Weights of a small multi-label image tagger.
Model: 5.44M parameters, activation gelu, patch size [4, 4], depths [5, 5, 5].
Training: adamw at rate 0.0011, 6800 steps, batches of 512.
Data: trained on simulated stained blood smears, 35.7 epochs.
Rows from block 3 of a small multi-label image tagger, named by matrix and row number. Rows with one number belong to one neuron. Each number is 500 + 40 x the weight over its row's rms, rounded and kept within 0 to 999. All counts start at 0. Numbers have three digits each.
After each neuron's rows are labels from the 100 images, of 14848, where the neuron reaches its highest value: "colour at peak" is the nearest of a few named colours to the mean colour under the peak; "responds to" is what is common among them. Only what is clearly more common there than usual is listed. The data: simulated stained blood smears.
# fc1: MLP up (model.blocks.3.mlp.fc1.weight, 256x64), inputs 32-63
# fc2: MLP down (model.blocks.3.mlp.fc2.weight, 64x256, transposed), outputs 32-63

fc1.251:410533524533500479489490531538482476547355450501478549463501563495462548415512443551479463556524
fc2.251:601482441447481503476475592539456547456538510553517456560475430497520501429462556478441511488528
colour at peak: white
responds to: crescents

fc1.177:567514447444443535443457546482473516494661523546538522577538521469522457501517503458536460458505
fc2.177:571510504462520493604529544532419487527560556533477518556459490478516482494480508412525562472540
colour at peak: grey
responds to: band-shaped nucleus

fc1.236:470473383526476498518522450548493521470490532457530476480483479453537532473522530494489536451447
fc2.236:464514469495480473540482578517481497481508508553477540488475488471573508449464525491453550499401
colour at peak: white
responds to: crowded; target cells; spiky cells

fc1.161:553505616465464468486472521459509480476575503534520505559461519559472521553453484455457421552533
fc2.161:460561471459469495517510601516504516451521450548460569465478509522548493479461523524435532518510
colour at peak: white
responds to: crowded

fc1.33:492488446595513542484507466496469527562494547524577440525508427411501513478516500468493563466456
fc2.33:538442535496490492475461489447547585459486515483488470538567426509552480528468520553554530541537
colour at peak: grey
responds to: ovals

fc1.238:440566469474489447539515534496514470523459499455530507454475439531495531569485542506521534465530
fc2.238:484562522440499485529504513518415465494512567510477505419371492564501503509496498527510451546419
colour at peak: grey
responds to: target cells

fc1.146:441506536471457490450493495497484451496512477504470569424517588573498487583474480563477474550503
fc2.146:507533521450490510522465510472462597476463469512484522521404460507518540499397487493490513529473
colour at peak: grey
responds to: crowded; round nucleus; spiky cells

fc1.109:495479475507505607485501534545479544448503497563460536467527460450345492460530512539499539515492
fc2.109:486505446541522549455526466551468507513468490466441530502525504417473482424574514542493569519552
colour at peak: grey
responds to: kidney-shaped nucleus; band-shaped nucleus

fc1.49:464536518463436497429493547500476420462492426533516495466460495562464532539460490545431460537529
fc2.49:472497483487450532521479489527387555497442476505475498542430438484501508462439554516475557502468
colour at peak: grey
responds to: band-shaped nucleus

fc1.124:515526501500460523539490530476535533531483529495553536494497545430490518481480436450469506477528
fc2.124:483461464549505540483466482517533448531507523455508464465435524477538587515485478526430457540443
colour at peak: grey
responds to: target cells

fc1.241:550468540520493463437491498520512446511378506534520395515480507467459459493511510542568522481524
fc2.241:492524538416428488442482430489491533493495468498563528488445497465503497481479545545441527490612
colour at peak: grey
responds to: discs; band-shaped nucleus

fc1.144:452563480506445467450458579510527443543503462471478572486506523571473539505480450548441477548525
fc2.144:493579452497468432458464497491567550514427529455494518600515447488551516451502508557482494476527
colour at peak: white
responds to: crescents

fc1.178:509488553532540441484583509491452563523576498456462593467512416549507531488487481529401575465443
fc2.178:466576494499440382467498400467546522507523499524494464497441512509507498514468495483567520481612
colour at peak: white
responds to: no large cell

fc1.132:469514566471510508522459454481536456504421488530481492511434552484482456448486464524551435565520
fc2.132:488542543478474455482489427453577621530475471495554487491470477494514541547452492538598494574541
colour at peak: grey
responds to: ovals

fc1.140:474459484517531519486485457467497509479339546510466533558471524538476534492475472500542520508527
fc2.140:486562474504449461420479390495526481510434457500494445528479509542513560549466490540543462540519
colour at peak: grey
responds to: ovals

fc1.47:475475509476553444538586451599482511537526455462530553467482464540534425412481556479507516459481
fc2.47:499517450517483485550517593504459549468460563486503457490448499497532454556457538476432556512368
colour at peak: grey
responds to: ovals

fc1.16:577549439549545478512498462500491517521450438546456507481567530451437519384497544517517472557520
fc2.16:538569465436482447539477379505453500475488520489539510462374500512523599480415531494481524522548
colour at peak: grey
responds to: target cells

fc1.145:482485445498478449452591554528518493484485541469529423511519512473451530425509541442445544451536
fc2.145:492507482465453483558479451476512442535488431488416498510511480484488478492630535524581505554438
colour at peak: grey
responds to: crowded; target cells

fc1.116:503505437531508501494531473522443446487412559513511461528475513536488568452517467429542526545573
fc2.116:506576446506467494487523520490464535555483444545470443442478488503464477525445495501466501558429
colour at peak: grey
responds to: discs; crowded

fc1.250:564524638502514520500490545388517451502470484503504488528507532508459477521511481458481440512513
fc2.250:462535463443506489591462563541450472493506518528487549501464463512547498472469517508446540505451
colour at peak: white
responds to: crowded; spiky cells

fc1.74:494504521437481495517492498395524470519428482468492535545517547560513475596513491524529414545549
fc2.74:514418524503522520573493407488449354505531508524485524457469472485528481484503504462530522544463
colour at peak: white
responds to: crowded; spiky cells; kidney-shaped nucleus; small cells: target cells

fc1.26:481463464554513492548528514540531504571497440466506472464485563552463472516542526472438465450520
fc2.26:447592486482504486530472471536536562604498474488508544493445598560499477413451466479474518513548
colour at peak: grey
responds to: band-shaped nucleus

fc1.27:596530388461485512513527517532513528475601515534475526580486513458534469446531508442522536506481
fc2.27:574500513469493467589531489543425498512548570512433535544492486483576459473494545492497577501495
colour at peak: white
responds to: crowded; crescents

fc1.139:407508482553500536407476532525505459495432478503498541459513505487420539476502416574465511512520
fc2.139:535535440424505481514490441558472468509562568485560442481476474489520519479498546477462538460427
colour at peak: grey
responds to: discs; no large cell

fc1.8:455494437562484493483550495539495515561590502435489530431526501531446500572544546482458505480430
fc2.8:482524521485454440456476530480471483516512561459539443429499432523533513604475567501555482491447
colour at peak: white
responds to: platelets

fc1.162:520466591483529451540444463531507481421588598493452495520493520503545530568452485491526499477548
fc2.162:510485529465526498532516551484508509488517521492513621513518529424520458443449494480545596493579
colour at peak: white
responds to: platelets

fc1.159:507497542502515517518446506495476475458453514466368504502451553525484453560510531529526472502530
fc2.159:533522561508471482511473443474577566495488492541497499527484478551513524470415447482518527549606
colour at peak: grey
responds to: crowded; spiky cells

fc1.55:527493453537518503532558464566470530537486509424488516539521540548499465396445570536508489517492
fc2.55:463559424483440498548497578474435566516464536475492451518475533499478478466491522504394563469465
colour at peak: grey
responds to: ovals